A small autoregressive pixel model, trained from scratch.
Model: 7.31M parameters, 16-pixel images, arch transformer_decoder, width 320, layers 6, norm rmsnorm, activation gelu.
Data: trained on scattered letters and digits in many colours, 10.6 epochs.
Rows from block 2 of a small autoregressive pixel model, named by matrix and row number. Rows with one number belong to one neuron. Each number is 500 + 50 x the weight over its row's rms, rounded and kept within 0 to 999. All counts start at 0. Numbers have three digits each.
After each neuron's rows are labels from the 100 images, of 14976, where the neuron reaches its highest value: "top examples" is what is common among them. Only what is clearly more common there than usual is listed. The data: scattered letters and digits in many colours.
# fc1: MLP up (model.blocks.2.mlp.fc1.weight, 1280x320), inputs 107-213
# fc2: MLP down (model.blocks.2.mlp.fc2.weight, 320x1280, transposed), outputs 107-213

fc1.294:521471458531398485531516536568431642586660518448479469496525513450524445466509509561454541523546576538519434452565543551463458483516408450532440505499442491576527581517460548490420565477453419456430580511490496525452569454530539413517504449429486481475495569550462493457444476571466544409434483491555454458428474549552509
fc2.294:487511456483417546481460487403414513524393597492393482459487422530524429539496490441576444487463466510396606470420490605410573645497463447379591565556497451523441504442538456502516493464448499511502462515452470520538511544449395534433486542472511464575574457518557526536455636524569543560560516553540518582522514514450513
top examples: white; pink; orange; yellow

fc1.598:452515487500547454406557593477490452588542408534535461538501537484538442511407450495469483550589511513457458483438580514396475504507494440463460450683538444487595532500622520541424469500551468519473593553574417519539562401525483520478459529626582471558560505515501542496447591497515518456515531513555529444565521514466495
fc2.598:495526590487521505512443525477524620435470447434447509491476434601486517492531443564523425494518366538556517512523459476459439459527492478529523490422533510482472529542500498567581479454493482523551501505558450500556539565546481661491534427570565520468452555473480482561493532459533515481482422441436493540490452504401516
top examples: count: one

fc1.481:513551472467566522409517435489431470413489479502542493487550401438439441531512516409449520515534471513616475504468566501488429448430471558521534473390522459412458558577571541508532553473504470535529510489537494518516535508510436489540405512530551434499372443502520478556502503523453485569522495464581496512501440528476536
fc2.481:388436564460574492510516400527558455442454547434472547540527513555511530484557502510418585524561513461450532524509541550572515470447524491517531428430547465507425556477540531499510512488439564587501477548498472510422470552418480462456449464471526518438458457453493582520501526537559572489408452481509498554558473562447466
top examples: count: one

fc1.323:483425476580431613488471523496510451435649481536497454509512540488538532510405460435370510510552558483474508453560481534511532592545615528514508476479463510528517572434494515532405626523594528465497483518436466517480574522561470423471527397518470388469482563494398508514475437427507468466513532512572532512546468486510469
fc2.323:492466567533485507552514484403511509549488591520531557461523499499472483598595563506501482535462573519591463506459553516506574527524532448501497430466515585446460502534436517494548430463583565509596452445500574471502446583507436563538509451512618568489515562503475505475524404550481488536544511570443451489487559606515525
top examples: the character A; largest: A

fc1.179:518471470513504478420507529555496529467532597525498487546492501499483509447501481484458531629473539529557455527616493473515581512488531418528506551473441425471524471547605517606394425527477490505484430507510425603545521521497484501541438439459504437533437370549519514556525465546538511490495520477539518486573488473508475
fc2.179:521304352543545475474512588542422536498511513478498526592467432540457521546494575616426570499494487497539478455481411505463480557509484517528498517461538537558465522516539509537488461566491481582536475522507461576586488527419477447534518459513437518469579459409566485504542515506441506487552504409516495558490481444467542
top examples: purple

fc1.564:457539509563487437489395558589505535551498498565384416485538502464449444619602558441541550626430488648576556518550556464484581441435539471585466541498526424557508509561519579483562427494435503489461445563412426548518518506562490491522492513471469480489494452477495466418490511503451522572626500535590424531484515529482512
fc2.564:514578493491502596536528516526537470431467629513528622520481403509464450471438546526517507364508475478587380502569441631457506465484512513538509462450471534482511452452506444419424517519522546500474487569527457476386414468471431594515529439483549475477528516463530608547433471486478480465464427553489501556513518527537507
top examples: black

fc1.236:596497506524500499492496462545461598493516513485522464482476577496470553577525633470504516492551442503421550538565526506443519430546446424555442512477433408540449458602525507469564466563473460552440538491487488507438501498503515477593442459502463444530507574559458494528474553503450459452466507558543564482498555563490565
fc2.236:503495514520484462538503502581509501495529473512472561488497543461512465519475453561553508481587526512495373503557502421548526541484469511453487525521453524407523527475553536488564509446450472496517488537482490482470468472546512485476515541470489470387547476456555437526449507450529517482485491512590541557464521483501434
top examples: black; brown; blue; purple

fc1.683:507499504475525508513470508405594485468424498498534484445450405531425508463433494485502505469518525538447445556417578570395508419487540491442462465511524512508576467498594429452489471461484528489524515570569439572471508511497389538479470452555476559538544500490499495568442483559486408411519604581386418487499498519510580
fc2.683:474518507503446532514570414528542509469572515531540487558538482457513479483522514494543469445469507560509581516466446481590442497393472462496541435557572448569500510492441426570502519537586486464495483418466379495554489517433552582599537520575602546482372466471543416432498566490567526540570504406550408472453506443499485
top examples: the character N

fc1.588:428442548599416439525458493436523573540613514370475487458559554484527454503491406544508552463530474584496505423429532479425599477519493459564535492388481565479398586502545574446508518532457521538520473491373532488544473520468514516586464421484540490450457530480537483488490446534538456478471538426551504450512506521452526
fc2.588:475431565416475556409501530415458418468550540580499501515508426477485619431473616526547480548554444497552497503549496578528560485550548499470498465602512473466540467552561529521456510443535483573532429533536454548510446606470473478523497614487584460568512518547519527470520392511508372481469501522556448573500475388483553
top examples: white; yellow; the character A

fc1.270:474432485513541589524613540506486552586539518486534499464495479493539452488390530513493451430452527510493580421453448565466524533551541395520517500439505480561536564562496561543550469490433514512481478488530442554514469591428489571534589471525497458476528449519458473530507431540507595464465514457524497515555483498526541
fc2.270:612472588617527577569499502547501536453513484545562462603425524446392468608464486487446535507390450351559437547563539483466458505560508561443572459437396479574500497618496550478493427591512558450503537553474562495476544469527595514534525544483455551504610464436551449393599427427462501407501468495487497417533596599445499
top examples: the character A; the character 4; largest: 4

fc1.650:450585445485574500500469448410528461498506490440481498442476447446483394579476424479524479548463488561508473495470584515432515508494539453536484471460555494552560499467568434542568523425493521558465576483498516439388362378501568567484482517527540481554467512499442461501568467526432417496427530495515426472465441480494551
fc2.650:523473516551433467443529487461517454402525564446417397541483566543458468447505588485472563507491439527562505555558456457469455455548490576504499538497426531441505547486451464532521562494510435396520497505552484515445463596466543500562463527476543466483536496559476457485551443428483582437493501451459571603499526481546560
top examples: the character A

fc1.513:506550402551586534475409463437517454461527482559377451492462538460486540428541507509460472495490477579464477472476515493528441506467489462438550518480577510561492517476481414472467458550487467427538468515494505553456478456477415496471467503498439441498466435552474582523506449458491436416496557520449418466514481458465424
fc2.513:437438647514540437479489481561572518493422478449533458518502498524456512411477436455481516505524464452572556501482547526556504566557486584398534515570432492562488436475553513518517509514412528535460508491479503489492517499476426593498475462521564593620525464423517461520539544524418504498517456371511540449500477463510499
top examples: white; pink

fc1.448:508492457466525479516548534472384507478428507520484520518495548519458486504439452400492446492562589446430533399539404676449414482490590500488526579379587503461459501516554657452508494499482445450398481489523507434609448439499501545509556519555384489536456511439557476340479536503511552547569455459491403568393545584509415
fc2.448:539625500571482474484483485445572514488496550449593486437429480577486435564451483566497546484503486519503526537427504548553516401472409547528416464443464453513538552546497499551533618506478466512569464492460443472414489539466522507546485478451482546538481555562539467465479438538513479504446539496475539514543431592439617
top examples: black; brown; the character E

fc1.0:562535488557466461642462480469516478514383479479514428442534557460432638533454461442531407468496508437543455460521490515562439515500529460461560543462477464493490470505577467567548616514492494418421509527437511515583429491564492521491416491494434510485437514469502458538577602428603489531555484568595490423412523433561491
fc2.0:510465554523407501386477532517483441485515573534426566473583505511483384564549528518481537373475517527482572472492476491455453387480519480544472437536600436475503463454490443485544452500556494539443451429432494502503422447527625416545503479486420520572529537542491456495430503493512439490518504386440599534439527463495449
top examples: black; blue; brown; purple

fc1.103:417584487472511494525592560452412507553553444560535489497474453490548538531531522576464545471581532416486546500502518449523564416481522567469479557630477475469556623437537508506412480418511500408429413500564600477456502584433460509473475475494461515498534585553454491458519518517486531490587506454572501482459562525594527
fc2.103:524421474620432451488577455524545563510560486448444516478446520549414516477475516506537482472450479496539455574521495384577457522549466509572464492507535490622515391497557545431456496544428481547553494523510557489544519458501480605554463488591411489526478521455440679466474485502496443438505540504416526501503562532442488
top examples: purple; blue; black

fc1.551:559495485464475474428536495473578470388614464531548449517443517470507480452566527407459522486460452585494482506519399467474484567444515470533492485431464499525462472473563445532530438453487385480530513447615468474522507557463440432519497579475511440419540555542479435498474575502542511543529441486535424474465406518453464
fc2.551:414469477429533412471523521431521536435516456541413559537610486457512494464460461443420512495413534534508572414486480542467517478527551555461474477534444533483473581464476472465509524463498653487480552518514463420556461468453416432422478427465466472536447536537504453514488494482606405462464410454523398457458507426456494
top examples: count: one

fc1.737:515391461523616550515521455410560493453467395509466437489504464403525474525458525513492506498617513575482430529495520512528503470519489476484504515390476504428607492492530484576482475548519522448535568582476436531525460488613472550643599450472433508430532546531636481491450473572491496485522516510607400450533532527474545
fc2.737:511583513422521484574517496504549439455470475515505525410468370491534527458536412585457519534510519497512488495593495550479523507495455478415490444518479598495464522426441513559484443557438502451427523449441562465438558496497462492499433451509579436537466627498486470452462487486410500491502587496468481574559537548554540
top examples: the character A

fc1.275:505521487467545443456482493517569543606579548467446497507448557516570435512443549486563434493609414438507475507522584426468426463591371458550457567542396470570574501419556524561533477512541379451506456435469510512559516455476394576426454532502527561443498522490515579452541513471584569536579530509437510478427493385474529
fc2.275:471476497547515513528407565507551516496544491447433474482509418420496572480535496516461514500549488526601462488397449480490500480491576433469485502469502482489463466483488400584476466509476506464534435580567506513497562415623523517459375503431523579552461391550500485531564532519492492495507562488507459441499522584436512
top examples: white; pink; yellow; the character 5

fc1.425:423567491541412478506442513498457564497501513522458532525428553508407514468525406543520462525486526464487560578532504543533488559472451491522554537440476484513444492535527538589477477515521518595501450530453516529453466446606541485526503398475526507477496428583512539546552473509474475494584599476540487501381479602427472
fc2.425:496465396601494491503493481368526482509509504517548478551572534560583576510488725507455564494496567456518487458464593457489461527514525496451503477558496483546496595491516522497484513541568588527586514524542572501391438516552449525441558586462496561410505515427542526488543427484532524455470522544578523529383558502460463
top examples: black; brown; purple

fc1.51:510443494477486486592518573496526535513515513491488489549407499467465523529556523477488507495617506521425572434479552519418537502480556523545481422513398480483593490511498571475525436455559482587421568447550536502491480467454553595514452495479458554515405479490558569555512472550456449459514506479462477563577408556507439
fc2.51:492566531585556553508469488452455531565561471595511438465462535545442505484492553470381507448483463453535393497560472496493486462495486561497521590521497503541539553428502562472500484454498598506639391503510525553572453562519535548488513451463522469583489518447457474569504403558544493531580520477491511434523550466426491
top examples: the character A; the character W

fc1.144:537455538481408486625482448543425501430437607541530540561458546422421524439524459448474483516484424468470455465537464559542532539556445544442558497395398572410497489429491535396543411498471515490481516492582510476451446432496476495566496422451592535541397455480486552460522441570500548490458494454458517451494462599511510
fc2.144:505511486588536499404471453588453423505531463417465457484447432510522509514517561600543460546476512579576472408528423534436432550475548392511496427436527522506577499630481431480568498500517518526488513485480490527496472520506477549514489551609505470480577520525513554499477477497438489474532523426559480467552581427542470
top examples: black

fc1.32:574519575507462517520539429520484505505554522507462455452463379487456459450491542542530617552543489518472557514538449398522551514481464495484521521495545646423569514492443404504434551476539516464509478405556456511542500602540475601502519450445533484567453555571452557506560527435449533492471478485453527551469544506513466
fc2.32:537437539492516496509464603500415555495488520484411475505484507502527487543487485454481459445292529478376539389591458488556489517423470510489536417548552497522497469510501547431513424563529541568542510420442493463540458488522464375569500444476484468453501395448571523501518492516493524481487530522446480479490479509528516
top examples: the character N; the character S

fc1.658:532399453549466443456602477502489429506512512503512382500578453430532624506463536511527524543534545538489515490498453500454486540487453478462480549613515549543532511523599523503534549379422523408477539494455419566469484469630474496579516502567496493510479440505526527465541500530424527389513441536446443467484468574519499
fc2.658:516504533515425466501435530500446484584499494485499553513470504553442473462601478509449603452483529528468465591544494515466522518480450576490507502452557485542499468461485474485503550460502540527485589456558541439587469500501500424500498475526511443505434496573525501575484594550599556578496521533463484479495413529517551
top examples: the character N; the character M

fc1.254:488479484421578419532388492650484553450506504524535487554499455513479465504463510523484429521597474518540497483573520541477525497466464510501537407440490446496482503499621512519496530498488380414557523479584309554492475400451473479512430607508515451469468475569493477407578486521462518426454498508477453469411547536453531
fc2.254:507540528527556468596474450432427491546544469511513467463465490645409502550473612564538554532489445515394514454516483615515578378468549437493463498509521539498524485540476495487472574529556608602533536497487466439531599538453428469580490472531509561533420596541437478489495575582392543440471445489479511487504495538543546
top examples: white

fc1.229:516491481490585473642457554452473495492428514477549476457537490567471613537499545555548544462505567464412443595436492618490457439497443444499524534479456536449476476485511533545425523509409527431462536471612481481557424565405520530576443514476484423554434519452547542481455558475530500476453497519504530511504438497508514
fc2.229:551509527471519394472526441494431611544593504601453497556529458526460482514483432541456492483545500514502561415432572538455521480596413429535528440532473516577564496536515591399563487414596527513481427478488570461514593485463520490504579630462451518503516559468494442518555514551441538519525450609432435467556498521525547
top examples: the character A